config = dict(
    image_size=64,
    horizontal_flip=True,
    encoder_kernel_size=5,
    decoder_upsampling='transposed_conv',
    eps=1e-08,
    adamw_lr_other_params=0.0019,
)
Rows from block 7 of the encoder of a small model that predicts concentration at each pixel, named by matrix and row number. Rows with one number within an expert belong to one neuron, the router's apart. Each number is 128 + 24 x the weight over its row's rms, rounded and kept within 0 to 255. All counts start at 0.
After each expert's rows are labels from the 100 images, of 14976, where the router gives the expert most weight on average: "strongest on" is what is common among them; "patch colour" is the nearest of a few named colours to the mean colour under the peak. Only what is clearly more common there than usual is listed. The data: reaction-diffusion patterns (Gray-Scott).
# router: router (encoder.blocks.7.mlp.router.weight, 16x192, trained with AdamW), inputs 96-143
# up: expert up (encoder.blocks.7.mlp.up, 16x192x192), inputs 96-143
# down: expert down (encoder.blocks.7.mlp.down, 16x192x192, transposed), outputs 96-143

# expert 9
router.9 [176 131 144 126 109 151 125 109 133 101 151 116 141 139 129 100 123 112  80 122 128 125 143 111 151 132 100 164 134 150 121 135 160 120  91 107 168 121 115 141 140 139 117 123 107 151 163 119]
up.0 [150 122 148 179 162 125 111 121 135 132 115 137 115  95 187 138 152 129 107 119 106 107 111  67 186 122 178 123 120  78  98 136 130 142 112 168 121 125 134 135 133 126 165 151 139 145 160 121]
down.0 [108 147 126 149 112 151 116  94 104 140 133 147 135 109 115 148 113 130 117 141  87 128 178 156 154 103 177 149  94 111 137 144  78 130 155 120 144 101 144 116 163 144 102 133 129 131 136 138]
up.1 [124 156 116 131 112 134 151 109 165 128  82 102 142 103  91 135  82 134 131 142 112 108 152  94 127 118 140 141 117 133 132 115 112 153  72 164 153 123 104 144 134 123 130  98 149 114 130 149]
down.1 [124  97 146 141 173  92 127 125 141  83 115 144 151  97  84 129  95 131  97  67 103 128 151 147 124 114 119 158 104 156 155 132 149 169 153 128 136 122 163  99 118 109 109 121 149 111 139  93]
up.2 [123 101 116 173 140 135  99 133 121 135 160 160 149 154 119 120 161 135 144 134 171 136  98 108 114 112  69 110 123 149 171  90 163 102 109 142 109 123 132 109 135  98 104  83 127 128  86  85]
down.2 [120 136 120  99 110 169 130 133 135 123  89 103 118 154 152 119 114  98 145 127 151 130  87 147 130 168  41  93 148 151 146 148 117 127 131 115  79 133  74  95 127 113 144 144  62 105 128 133]
up.3 [121 114 126 145 135 181 115 134 130  88 133 152 127 169  84 125 130 150 160 122 144  83 152 173 143 107 103 179  99 139 153 118 125 146 125 123  89 153  83 131 137 170  71 102  64 128 113 108]
down.3 [158 116 139 125 132 101 133 124 144 139 118 149 158 144 111 116 129 144 122 104 156 183 142 175 137 115 153 179 158 119 140  57 145 131 112 128 165 135 156 118 101 143 119 157 151 156 124  86]
up.4 [ 86 137 116 164 167 140 161 133 127 115  91 121 128  97 133 150 147 108 130 146 111 123  92 106 113 133 142 115  81 130 135 123  95 121 122 178 144  87 160 130 106 155  59 128 127 101 138 182]
down.4 [115 137 128 117 153 107 124 138 139 125 139 127 153 125 106 153 131 166 132 107 126 119 130 188 114  79 158 190 146 112 108 130 160 141 137  76 145 138 114 135 128 146 118  96 151 171 131 156]
strongest on: embossed; feed 0.078 kill 0.061; feed 0.058 kill 0.065
patch colour: black

# expert 2
router.2 [143 103 141 101 103 113 105  98 146  80 118 113 160 140 148 108 120  96 105 122 105 103 155  78 145  75 123 147  97 101 129 133 134 144 121 110 164 132 135 103 133  95 103 173 132 108 143 111]
up.0 [ 94 108 110 138 145  90 129 121  91  86 128 143 114 122 125 117 132  61 124 165 126 140 128 132 100  74 142 101 129 108 127 106 115 105 132 165 116 155 120 125  98  99 139 116 102 110 144 116]
down.0 [133 180 116 129 113 130 161 147 112 103 138 117 128 103 128 110 133 140 117 136 164 129 146 161 101 115 117 164 115 145 137  97 163 133  98 146 113 136 130 104 115 102 104 128 100 116 100 124]
up.1 [109 151 150 109 167 145  61  70 124  94 123 162 168  81 117 153 108 136 147 114 141 134 129 173 131 128  89 134 123 162 130 167 114 125 178 129 163 157 105 106 114 114 111  85 151  94 107  97]
down.1 [122 101 130 104 114 165 120  94  86 115 110 129  95  85 110 130 118 134 112 114 109 137 107 104 144 165 128 128 152 116 148 119 144 133 100 139  81 118  75  94 124 109 132  91 100 109 105  62]
up.2 [146  66  97 102 120 127 108 136 128 151 139 153 101 103 132 158 152 137 164 149 109 119 128  89 143 126 134 153 147 106 116  90 132 133 128 111  91 137 139 137  94 112 146 123 163 168 114 132]
down.2 [129 124 138 165 137 138 128 116 126 125 119 115 128 136 107 106 140 111 134 120  90  98 121 103 118  97  99 162 108 146 112 170 154  55 106  95 135  96 124 118 115 132  85 134 160 135 127 126]
up.3 [145 137 138 105 151 178 128 122 141 110 104 181 138  84 114 128  66 118 127 143 166 144 134  81 143 112 159 151  72  97 161 140 147 164 146 110 119 134 142 120 137  64 147 165 153 107 162 104]
down.3 [126 159  98 108 114  88 155 124 123  97 127 133 130  99  95 133 134 128 117 132 117 152 137 152  88 157 120 172 131 118 140 133 119 154 123 128 121 148 125  96 144 127 133 118  91 127 121  80]
up.4 [148 107 145 170 122 165 126 135 142 102  97 132 164 115 138 128 121 136 114 110  93 151 126 110 120 119  86 159 118 120 139 202 110 155  98 126 101 124 165 137 131 174 123 133 123  98 109 133]
down.4 [157 160 101 132 128  67 139 106 105 154 107 124 160 103 139 145 143 114 107 108 110 161 125 143 113 127 131 179 108 141 132 133  91 138 113 136 149 165 111 151 120 125 158 135 112 140 123  81]
strongest on: embossed; dark
patch colour: black

# expert 1
router.1 [129 142 150 154 141 200 153  92 122 132 127 107 172  90 155 176 112  76 134 165 130 141 115 136 151 108 157 154 147 123 177 134  93 137 127  92 153 123 144 125 118  94 140 143 132 137 116 157]
up.0 [ 75 147 112 160 161 108 138  68 159  99 134 147 103 115 142 146 138 123 130 140 143 127  96 149 179  76 140 106 127 124 152 143 131 136 110 111 160 114 102 131 152 100 123 124  75 120 109 122]
down.0 [130 143 122 163 155 160 119 157 132 138 124  94 110 115  96 166 139 129 156 164 115 143 119 137 148 156 156 136 101 166 132 131 134 122 135 100  98 139 159 145 126 194 161  93  93  94 122 153]
up.1 [116 137 118 111 153 152  92  85 140 154 132 151 134 141 155 161 149 132 134 126 107 131 126 150 123 167 122  96 133 158 172 144 101 129 166 143 144 143 105 137 108  68 122  70 143 104  95  98]
down.1 [118 136  97 108 137 143 145  98 136 151 109 148 134 126 197  97 150 137 124 151 137 131  99 154 168 139  82 123 194 141 168 106 116 129 135 126 166 137 143  77 145 120  86 140 122 135 121 129]
up.2 [124 138 104 132 154 151 113 138 109 127 106 131 102 147 161 109 128 133 109 154 150 107 113 130 125 127 151 137 176 103 159 163  98 134 149 126 111  88  92 113 155  63 131 125 106 164 170  89]
down.2 [157 133 169 193 130 135 116 127 113 116 140 119 139  98  67 143 104 130 152 136 104 133 137 157 110 144 181 184  85 145 121 140 152 143 128 102  83 109 129 140 108 177 151 118 116 103 132 160]
up.3 [107 112 128 176 136 181 145 157  98 138 114 108 122 106 147 131 141 134 135 177 131 150 106 149 114 142 129 143 122 111 146 153 131 193 118 139 115 121 129 148 127 116 105 133 122 120 105 116]
down.3 [141 142 145 132 127 146 136 106 124 120 152 138 126 127 151 152 140 100 133 139 120 123 159 126 113 130  98 125 132  94 185 142 121 166 118 137 125 158 140 110 155 132 115 159 152 129 138 141]
up.4 [133 106 155 104 178 148 131 158 111 119 163 133 122 137 148 138 113 126  63 112 134  96 120 133 127 153 158 114 118 124  94 142 122 125 170 126 125 100 165 128 142 143 115 141 123 186 111 123]
down.4 [157 129 134 137 134 149  84 138 108 119 129 113 135 124  44  94 148  89 154 151 152 134 114 155 125 152 126 160 119 132 138 135 114 172 153 124  76 130 158 130 114 166 150 121  64 126 140 139]
strongest on: embossed; pastel
patch colour: grey

# expert 11
router.11 [ 99 138 110 153 169 188  96 153  70 140 109 112 106 177 128  84 155 137 166 149 100 141 117 149  77 141  89 154 116  99 108 172 158 118 115 137  70 111 142 120  91 130 106 116  96 126 141 124]
up.0 [ 97 142  98 144 179 141 114 133 121 145 100 116 124 164 125 152 111 166 144 110  99 123 110 206 108 168 133 172 153 128 181 181 149 103 151 147 103  97 138 103 113 138  86 102 118 119 110 108]
down.0 [189 129  98 110 117 166 138 100 176 122 106 168 118  86 138 125 119 117 139 145 140 178  98 168 107 127 139 145 108 116 158 162 150 141 159 130 117 120 132 112  86 158 138 170  92  92 112 146]
up.1 [180 120 135 149 120  81 133  96 164 116 105 135 122  79 108 152 131 141  97 137 129 118 127 129 147  86 151  81  84 118  91 126 127  95 111 177  92 144 149 127 149 140 130  98 150 141 159 159]
down.1 [ 90 134 142 131 129 138 123 110 118 146 119 139 104 120 131  84 148 161 108 115 150  92 140 122 104 118 122 135 141 124 116 128  87  78 100 137 163 134 147 143 141  94 108 122 117 171 128 123]
up.2 [135 172  80 110 109 140 103 161 160 128 110 139 120  78 118 138 117 138 118 127 129 131 140 122 130 115 109 101 141 124 130 162 129 137 159 123  97  43 142 141 126 145 120 171 135  95 101 126]
down.2 [153 151 133 146 138 135 103 167 134 102  66 162 106 123 121 196 129 147 147 119 148 121 118 172  87  96 106 161 136 108 143 133 136 149 144  95 142 100 119 105 150 151 114 163 100 109 115 120]
up.3 [164 104 154 109  99 125 126 185 118 127  77  97 155 105 113 124 141 120 110  90 135 109 128 143 152 144 122 187 153 124 124 158 124 138 156 109 140 176 149 131 138 161 145 133 144  97 129 110]
down.3 [118 115 163 170 113  95 117 149 116 134 132 104 149 116 102 145 160  89 104  88 173 127 173 115 151 113 120 100 133 150  92 102 110 134  80 141 115 132 100 145 167 143 127  82 150 165 155 114]
up.4 [118 153 124 167 132  91  80 147 114  94 141 155 133 134 164 143 107 106 131 131 153  96 117 131 168 151 103 143 132 120  98 109 121 111  92 119 121  83 117 116 151 154 100 128 120 127 142 133]
down.4 [123 154 155 194 111 118 156 111 149 134 136 127 134 154  98 154 141 106 138  99  74 122 160 132 122 139 161 102 129 141 116  94 175 128 140 163 103  79 142 166 154 154 121  79 124 137 127 109]
strongest on: pastel; grey
patch colour: grey; pink

# expert 15
router.15 [ 66 112 125 123 148 101 175 136 130 107 146  99 130  81 118 143 115 137 121 146 102 173 129 129 131  91  94 143 143 125 139 127 103 127 126 117 125 106 164  81 101 189 131 145 141 106 105 150]
up.0 [110 113 134  79 139 148 171 166 120 124 123 145 167 117  99 144 144 122 123 130 128 106 142 126 114 140 183 128  80 173 151 133  96 166 166  88 132 135 116 125 150 144 116 121  90 100 133 111]
down.0 [118  98 129 143 129 131  95 100 122 163 135 136 118  95 114 130 150 134  96 164 138 139 130 137  98 112 122 163  94 126 116 114 127 142 131 166  93 104 156 100 115 105 117 130 140  99  97 104]
up.1 [105 104 112  95 129  90 117 156 139 156  90 129 135 164 141 169  56 147 124 105 144 120 131 167  87 104 149 132 137 111 146 138 176 120 157 131 158  74 131  92 149 142 117 117 160 134 110 130]
down.1 [133 151 119 132  93 153 124 133 110  66 132 106 163 118 106 107  72 130 152 119 109 145 117 140 130 200 118 142 135 117 136 137 123 137 102  92 114 101 135 116 148 119 115 131 117 131 113 129]
up.2 [111 120 131 103 150 115 157  91 147 148 113 156 124 132 110 158  97 124 136 153 156 156 103 201 110 114 118  73 118 148 110 115 119 119 118 103 175 139 111 112 144 151 156 139  98 115 151 143]
down.2 [113 120 128 126 157  96 127 124 154 164 160 110 145 171 131 135 165 138 133 110 147  93 159 122 139  95  90  99 156 130 101 120 126 146 112 139 121 123 103 162 144 102 142 121 123 140 140 148]
up.3 [121 100 128 129 148 125  98  79 133 120 157 146 182 149  94 138 151 150 148 150 119 124 135 131 130  99 144 149 177 145 119 167 134 110 190 114 133 144 115 143  92 123 131 118 120 164 103 120]
down.3 [118 126 136 138 184 127 135 157 154 134 134 121 166 141 126 162 159 134  93 134 142 102 132 130 131 123  73 128 133 128  83 151 127 122  93 123 129 177  93 125 126  91 123  57  96 177 114 168]
up.4 [141 138 105  76 123 110  79 122 160 149  96 160 122 132 127 120 151 161 144 131 111  77 120 102 150 144 155 106  90 136 121 131  99 105 134 103 122 148 132 150 146  97 142 152 108 144 148 134]
down.4 [126 135 120 130 106 169 111 126 109 107  98 151  98  84 118 116  80 116 123 127 117 150  79 128 105 173 155 150 107 133 132 147 138 109 164 137 142 108 140 134 123 149 116 143 139  81  88  88]
strongest on: dark
patch colour: black

# expert 7
router.7 [197 172 166 132 103  73 132 124 161 104 126 102 170 159 145  76 173 116 128 117 145 104 172 109 125 111 123 140 185 109 108 148 126 130 150 102 104 134 125 138 120 121 107 155 112 136 138 122]
up.0 [118 112  98 114 132 183  95  89 115 117  89 150 126 153 135 130 142 131 147 122  82 157 120 139 162 129 101 107 111 162 123 126 112 129  75 148 146 163  98 133 126 142 143 147 129  82 120  95]
down.0 [105 142 146 106 147 139 113 141  88 137 149 137 111 107 142 127 110 129 135 140 109 135 106 125 111 180 124 137 141 109 100 127 122 115 148 143 120 155  83  89 109 124 125 103 123  95 107 137]
up.1 [178 110 149 140 132 135 114 104 109 121 143 107  87 120 125 163  88 126  66  79 148 107 139 161 173 167 148 149 134 101 124  79 160 109 156 134 124 118 128 114 107  63 122 108 118 163 153 134]
down.1 [176  97 142 146  98 142  94 120 133 111 145 143  80 167 140 132  78 102 147 120 131 116 114 150 136  97 123 127 138 149 160 108 150 120 163 165 112 107 198 122 120  95 123 127 149 119 139 142]
up.2 [134  64 104 120 173 158  81 113 130 135 140 158  99 109  93 125 124 158  93 146 183 118 100 173 159 123 133 115 131 130 132 140 146 122 165 153 157 101 134 149 166 109 142  84 174 142 147 110]
down.2 [200 122 133 132 108 151 141 133 137 107 129 124 103 149 130 154  80 122 159 145 138 120  97 144 137 125 137 135 136 130 163 136 174 113 172 171 122 105 195 144 140 126 130 148 151 122 153 136]
up.3 [117  62 119 156 132 142 150 152 130 108 180  73 119 156 183 133 143 135 121 118 114  88 146 102 139 118 122 129 137 139 130 132  97 106  73 124 113 121 122 178 178 132 101 147 152 131 121  97]
down.3 [117 135 130 108 146 130 130 112  91 146 127 129 102 119 129 155 131 135 120 183 156 151 142 145 112 141 101  97 154 122 131 128 147 135 151 110 141 123 111 125 121 144  95 151  85 112 129 189]
up.4 [ 88  89 149 174 152 148 152 174 118 100 120 134 154 173 148 108 161 125 162 136 168 122 147  99 134 100 113 146 107  95 120 147 118 172 135  86 113 113 120 145 156 128 114 138 105 138 170 151]
down.4 [ 83 122 119 122 137  93 149 120 102 204 110 121 124  91 126 126 186 122 103 113 148 135 163  90 113 142 130 102 134 107  85 112  89 134  94  74 160 133  77 144 111 115 117 119  99 117 138 121]
strongest on: embossed; dark; stretched
patch colour: black

# expert 12
router.12 [102 134 131  90 125 103 166 127 144 131 138  93 136 110 144 157 112 108  72 133 126 119 130 154 151 130  91 136 156 100 109 137 154 117  97 112 115  84 148 108 152 176 144 154 136 115 120 186]
up.0 [125 160 126 134 146 134 137 133 176 120 188  97  96  95 119 156 162 169 141 109 147 153 131 141 153 154 104 113 114 109 137 162 122 115 160 102 146 131 142 156 153  85 126 110 154 148 115 107]
down.0 [105  95 123  84 141 166 141  90 125 153 104 117  95 133 142 110 104 148 154 131 141 133  80  59 137 138 122 119 146 122 130 119 128 128 170  98 118 125 101 147 123 150 120 130 157 160 127 109]
up.1 [172 121 138 119 142 132 111 144 123 138  98 142 121 142 137  93 158 172 112 150 157 128 129 143 139 123 113 129  75 100 136 110 140  68 127 127 106 122 139 106 117 118 105 141 140 142 148 119]
down.1 [145 145 132 120 132 152 116 110 107 107 118 122 139 122 119 119 110 109 142 157 119 144 120 162 124 159 158 131 134 117 153 147 141 120 167  88 124 117 111 154 112 150 106 138 155 118 147 133]
up.2 [156 118  92 166 123 119 172  97 152 119  71 124 119 122 106 165 109 129 169 138 125 103 103 148 103  91 158 154 125 140 123 123  94 103 162 123 118 152 112 109 156 134 152 140 163 141 145 146]
down.2 [123 142 146 129 109 155 122 150 112  90 147 130 161 147 120  92 147 124  95 132 111 100 167 150 134 111 156  91 121 113 106 115 120 179  80 159 140 139 114 115 160  93 141 102 125 113 126 153]
up.3 [115 137  89 150 182 123 118 149 127 135 166 150 114 114 111 158 141 158 149 185  90 157  73 118 133 182 106  92 117 136 132 146 145  99 103 141 108  99 136 141 103 119 153 123 108 169 116 111]
down.3 [139 116  96  86 144 118 106 113 126 118 116 123  81 114 124 128 101 129 151 120 134 149  90  82 137 145 134 122 122 105 139 149 119 104 216 112 125 114 130 147 105 143 151 173 149 120 132 110]
up.4 [110 117 135 150 142 146 132  88 131 118  89 141 137 158 144 137 123 142 100 128 140  68 115  67 111 119 132 129  46 167 146 122 137 127 115 129 100 127 129 102 153 142 152  93  52  93 138 153]
down.4 [130 122 140  73 122 108  86 101 130 149 104 128  95 115 110 121 129 112 133 154 141 155 114 119 116 145 151 136 133 120 142 144 120 104 173  99  89 115 133 195  99 141 137 146 185 110 145 106]
strongest on: dark
patch colour: black

# expert 4
router.4 [204 141 139 119 115 157 103 119 137 105 127 124 130  96 152  95 139  67  79 113 149 121 145  89 122 134  98 142 125 119 100 109 122 149  83 103 137 148 144 142 123 105 144 140  87 144 140 102]
up.0 [206 149 141 117 157 110 136 121 115 123 144 138 148 128 139  89 149 115 100 105 124 114  93 137 140 114 130 114 113 145 113 139 101 112  87  82  97 119 144 143 144 140 120 141 125 139 191 109]
down.0 [139 123 136 156 119  89 108 112 144 132 153 139 126 127 146 134  73  81 136 128 139 131 127 164 150 119 119 131  46 132 113 143 118 111 159 103 100 121 107 156  96 139 122 173 146 124 127 109]
up.1 [147 169 165 110  94 120  97  97 174 139 128 129 141 149  99 101  88 147 114 100 121 107 201 157 157 137 118 119 134 114 161 148 122 138 150 130 142 167 133 119 131 130 145 106 155 158 149 125]
down.1 [115 169 152 124 151 119 154 115 159 131 121 118 170 115 131 156 124 159 110 109 120 156 158  74  95 119 145 167 127 136 131 127 154 193 144 158 132 122 137  71 112 119 109  99 138 148 148 118]
up.2 [134 109 136 161 124  89 131 137 141 126 103  98  91  87 129 140 154 132 113 141 154 111 115 104 136 108 124 117 129 134 135 107 127 126 152 131 106 127 105 178 155 122 178 140 100 138 113 139]
down.2 [156 107 164 144  98 109 146 129 109 135 109 134 102 131 131 182 101 136 148 138 127 124 131 119 125 146 134  66  95 144 116 109 115 162 103 145 101 132 129 171 153 131 157 137 157  68 125 171]
up.3 [134 160 123 168 167 136  81 114 126  95 155 106 136 153 129 165 148 146 123 101 135 115 133 138 178 100 112 162 172 109 152 160 134  87 189 114 139 142 131 107 106 149 107 134 115 120  65 162]
down.3 [121 129 121  84 142 160 111 132 104 140 102 134 115 115 125 141 185 138 123 126 116 133 110  96 129 122 135  96 174 140 167 114 150 103 119 144 126 157 133 122 135 135 142  90 143 118 149 127]
up.4 [130 147 140  98  78  86 141  54  88 124 121 134 141 186 123 137 102 143 135 106 145 136 153 127 140 127  82 133 140 134 147 126 102 111 128 130 168 186  95 115 116 135  87 115 127 100 108 149]
down.4 [128 165 139 121 128 130 175 146 115 121 105 123 139 118 179 145 120 148 116 101 103 129 106  95 109 136 148 173 114 105 106 113 189 149 135 141 121 112 118 122 112 139 124 125 161 109 132 142]
strongest on: pastel
patch colour: white; pink

# expert 3
router.3 [ 86 131 117 112 135 174 173 132 134  90 138 123 152 106 119 166  98 132 146 138 116 151 148 132 116 123 102 148 143 115 124 145 100 132 118 123 134 122 168 143 117 168 134 129 142 124  62 149]
up.0 [ 85 147 142 115 116 134 104 116 103 112 119 122  91 146 116 133 132  85 108 135 102 111 134 146 188  83 126  98 138 169 127 104 143 152 126  86 130 148 141 131 108 167 106 124 173  98  59 127]
down.0 [102 110 143 100 122 139  93 117 124 148 131 123 138 138 109 105 128 126 155 112 129 140  94 109 137 124 137 128 102 133  93 115  89 137 126 152 128  86 166 141 158 154 123  99 172 131 114 123]
up.1 [107 107 139 118 146 177 135 102 106 127 182 105 148 132 127  71 132 121  95 148 143 103 141  55 158 128 171 146 131 150  84 174 117 150 123 105 111 171 172 164 133 125 120 139 144 126 105 130]
down.1 [127 111 109 113 142 139 162 133 131 128 157 133  97 129 105 143  89 103 149  99 154 124 140 113 178  93 158 160 113 137 141  98 133 132 116 126 121 109 167 139 133 137 116 160 156 125 125 158]
up.2 [ 85 143 106 115 142 125  95 122 141 140 124 150 125 138 100 172 140 159 179 115 109 140 117 132  99 186 153 114 114 137 193 144 118 111 161 120 193 107 123 124  97 102 134 124 107 158 119 120]
down.2 [147 134 118 142 117 121 143 127 142 113  92 114 138 113 168 116 125 118 133 143  90 148  90 131  75 169 136  81 137 127 161 152 129 133 172 114 147 134 114 125 120 131 129 144 125 117 137 113]
up.3 [123 116 116  94 126 146 136 143 119 173 121 120 151 128 157 117  95 122 163 169 156 129 146 135  98 115 129 153 201  99  99 110 122 145 143 116  76 125 153 116 141 159 179 131 147 109 117 164]
down.3 [105 111 146 117 128 120 130 123 106 146 168 157 128 116 107 138 144 127 136 111 158  97 169 102 174  69  89 149 104 138 106 102  94 115  92 144 100  92 130 139 127 111 124 104 131 112 136 147]
up.4 [150  97  80 104 102 102 154 134 120 144 176 103 105 103  87 103 131 166 101 124 116 145 153 149 161 121 103 149 125 130 149 139 106 149 146 141 143 104 109 130 131 168 144 163 130  76  99 134]
down.4 [136 139 117 132 116  94 152 106 105 127 160 145 112 132 109 128 165 136 133 120 161 103 126 113 164  93  93 152 112 128 122 125 105 104 134 121 100 122 140 113 147 129 158 108 113 116 104 143]
strongest on: dark
patch colour: black

# expert 10
router.10 [115 144 119 149 100 186  82 136 126 114 127 117  93 189  76  99 154 107 149 137 129 120 129 103  86 160 134 171 137 151  98 120 170 118 143 132 129 143 124 166  91 111 100 127  95  94 144 107]
up.0 [133 144  90 157 112 143 115 118  82 125 149 121 149 130 123 106 131 110 121 124 142 120 119 110 107 118 149 138 115 164  97  90 132 171 103 107 150 154 145 131 144 187 125 106 137  78 143 106]
down.0 [126 148 132 154 161 114  81 146 144  99 151  95 132 132 156 124 110 128  54 159  93 154 122 133 123 147 150 154 123 111 173 162 136 154 140 127 110 110 108 122 115 140 143 145 137 127 143 111]
up.1 [115 125 135 124  86 101 171 137 124 117  97 155 128 140 112 131 133 169  91 134 146 133 165 157 111 121 130 130 121 134 155  95  97 147 162  90 113 161  94 149 134 104 158 109  98 118 117 113]
down.1 [121 149 137 110 146 137 134 151 138 120 160 118  95 137 153 120 149 140 113 167 149 143 132 154 140 154 152 148 124 134 164 159 152 139 125 101 145 127 144 155  98 106 127 153 116 108  99 126]
up.2 [130 139 153 145 150  51 124  91 109 171 157 120 142  92 172 113 153  96 114 144 140 125 135 122 136 121 142 106 154 139 107 155 111 158 136 135 134 127 132 135 163 147 130 128 126 159 158 141]
down.2 [117 125 111 166 107 113 135 106 100 147 121 123 195 137  95 160 113  91 144  92 134 108 188 121 138  92 124 150 112 131  96 101 101 116  94 165 118 135 159 120 166 132 123 133 132 152 143 129]
up.3 [ 84 170 145 137 137 194  75 163 134 128 130 157 133 162  77 125 102 138 158 113 111 118 127 107 126 159 129 121 145 148 107  92 157 112 145 151 122 131 109 124 125 124 132 138 134 119 114 109]
down.3 [156  87 140 110 125 141 125 141 142 110 140 115  94 158 167 100 142 117 122 140  98 122  80 114 122 150 105 119 175 111 170 137 127 141 116 125 146 126 124  87  99 166 117 116 119 112 115 138]
up.4 [168 155 100 136 121  91 103 108 188 183 171  60 129 145 174 143 137 121 125 129 123 141 135 136 110 149  92 106 132 115 122 158 146 128 139 126 128 135 118 127 139 166 105 110 139 109 104 122]
down.4 [138 134 147 129 133 145 110 152  96 102 132  95 158 157 147 146 153 175 171 151 158 135 140 163 151 165 146 145 174 127 109 120 136 141 122  84 141  90 111 126 101 147 120 129 119 170 153 108]
strongest on: embossed; pastel; stretched; feed 0.078 kill 0.061
patch colour: grey

# expert 13
router.13 [195 167 154 115  79 136 157 128  93  94 120 131 159 100 133 119 123 153  88 171 142  90 157 108 137 114 114 130 144 100  82 129 111 132 110 107 164 154 107 157 146 114 130 163 111 109 134 112]
up.0 [118 106 121 105 122 135 132 144 131 118 117  99 123  62 138 127  94 139 129 167 147 171 144  98 105 113 114 118 140 135  89 112  94 102 129 138 148 159 130 151  80 101 168 127 149 110 123 122]
down.0 [123 115 107 139 140 117 116 123  77 142 171 134 139 159  79  98 115  87  83 126 109 128 142 107 151 121 135 150 121 101 120 114 149 143  68  97 156 125 102  95  96 140 120 164 124 152 142 152]
up.1 [154 120  92 118 128 142 133 133 104 136 103 109 129 148 131 145 101 160 125 166 146 153  92  92 130 101  91  87 154 106 115 138 127 118  78 122 127  90 103 145 119 132 147 162 113 106 156  77]
down.1 [158 145 160 132 122 146 135 106 113 132 164 122 149 158  93  79 119  83  91  97 115 113 150  95 128 145 148 130 127 113 102 107 162 125 126  78 113 129  84 121  88 160 120 163 130 126 144 146]
up.2 [124 130 137 102  89  74 168 116 149 111 116 129 145 113 127 107 127  98 122 108 163 132 180 127 151 119  92 148 106 137 104 153  81 143 143 138 162 148 124 108 122 121 117 152 140  98  96 158]
down.2 [114 130 117 132 129  92 129 153  81 123 146 112 171 128 136 104 127 144 100 105 138 114 164  93 133 103 127 137 129 121 118  60 132 161  70 110 141 175 105 122 149 125 122 112 120 166 103 126]
up.3 [ 97 154 118 159 114  94 140 116 141  99 135 124 107 131 170 122 103 132 133 111 175 151 158 159 121 126  67 142 148 170 158 142 106 147 153 136 142 106 125 158  74  78 138 126  83 185 102 122]
down.3 [112  92 126 144 121 110 137 173 133 135 143 125 133 110 145 153 135 151 167 126 153  90  90 107 116  92 124 140 131 118 116 109 121 136  91 148 147 132 142 130 120 118 122 136 111 161 104 151]
up.4 [139 134  96 149 152 147 107 125 103 142 157 102 137 133 151  93  98 142 119 178 118 148 109 136 162 123 158 151 140 141 104  97 125 119 125 132  88 103 113 112 164 140 132 123 152 108 155 166]
down.4 [172 149 141 106 144 169 118 125 157 117 138 108 101 150 121 107 146  79 108 114  82 148 133 138 142 139 114 111 139 126 149 142 146  90 173  99 112 144 136 118 135 139 109 114 147  88 131 174]
strongest on: pastel
patch colour: white; pink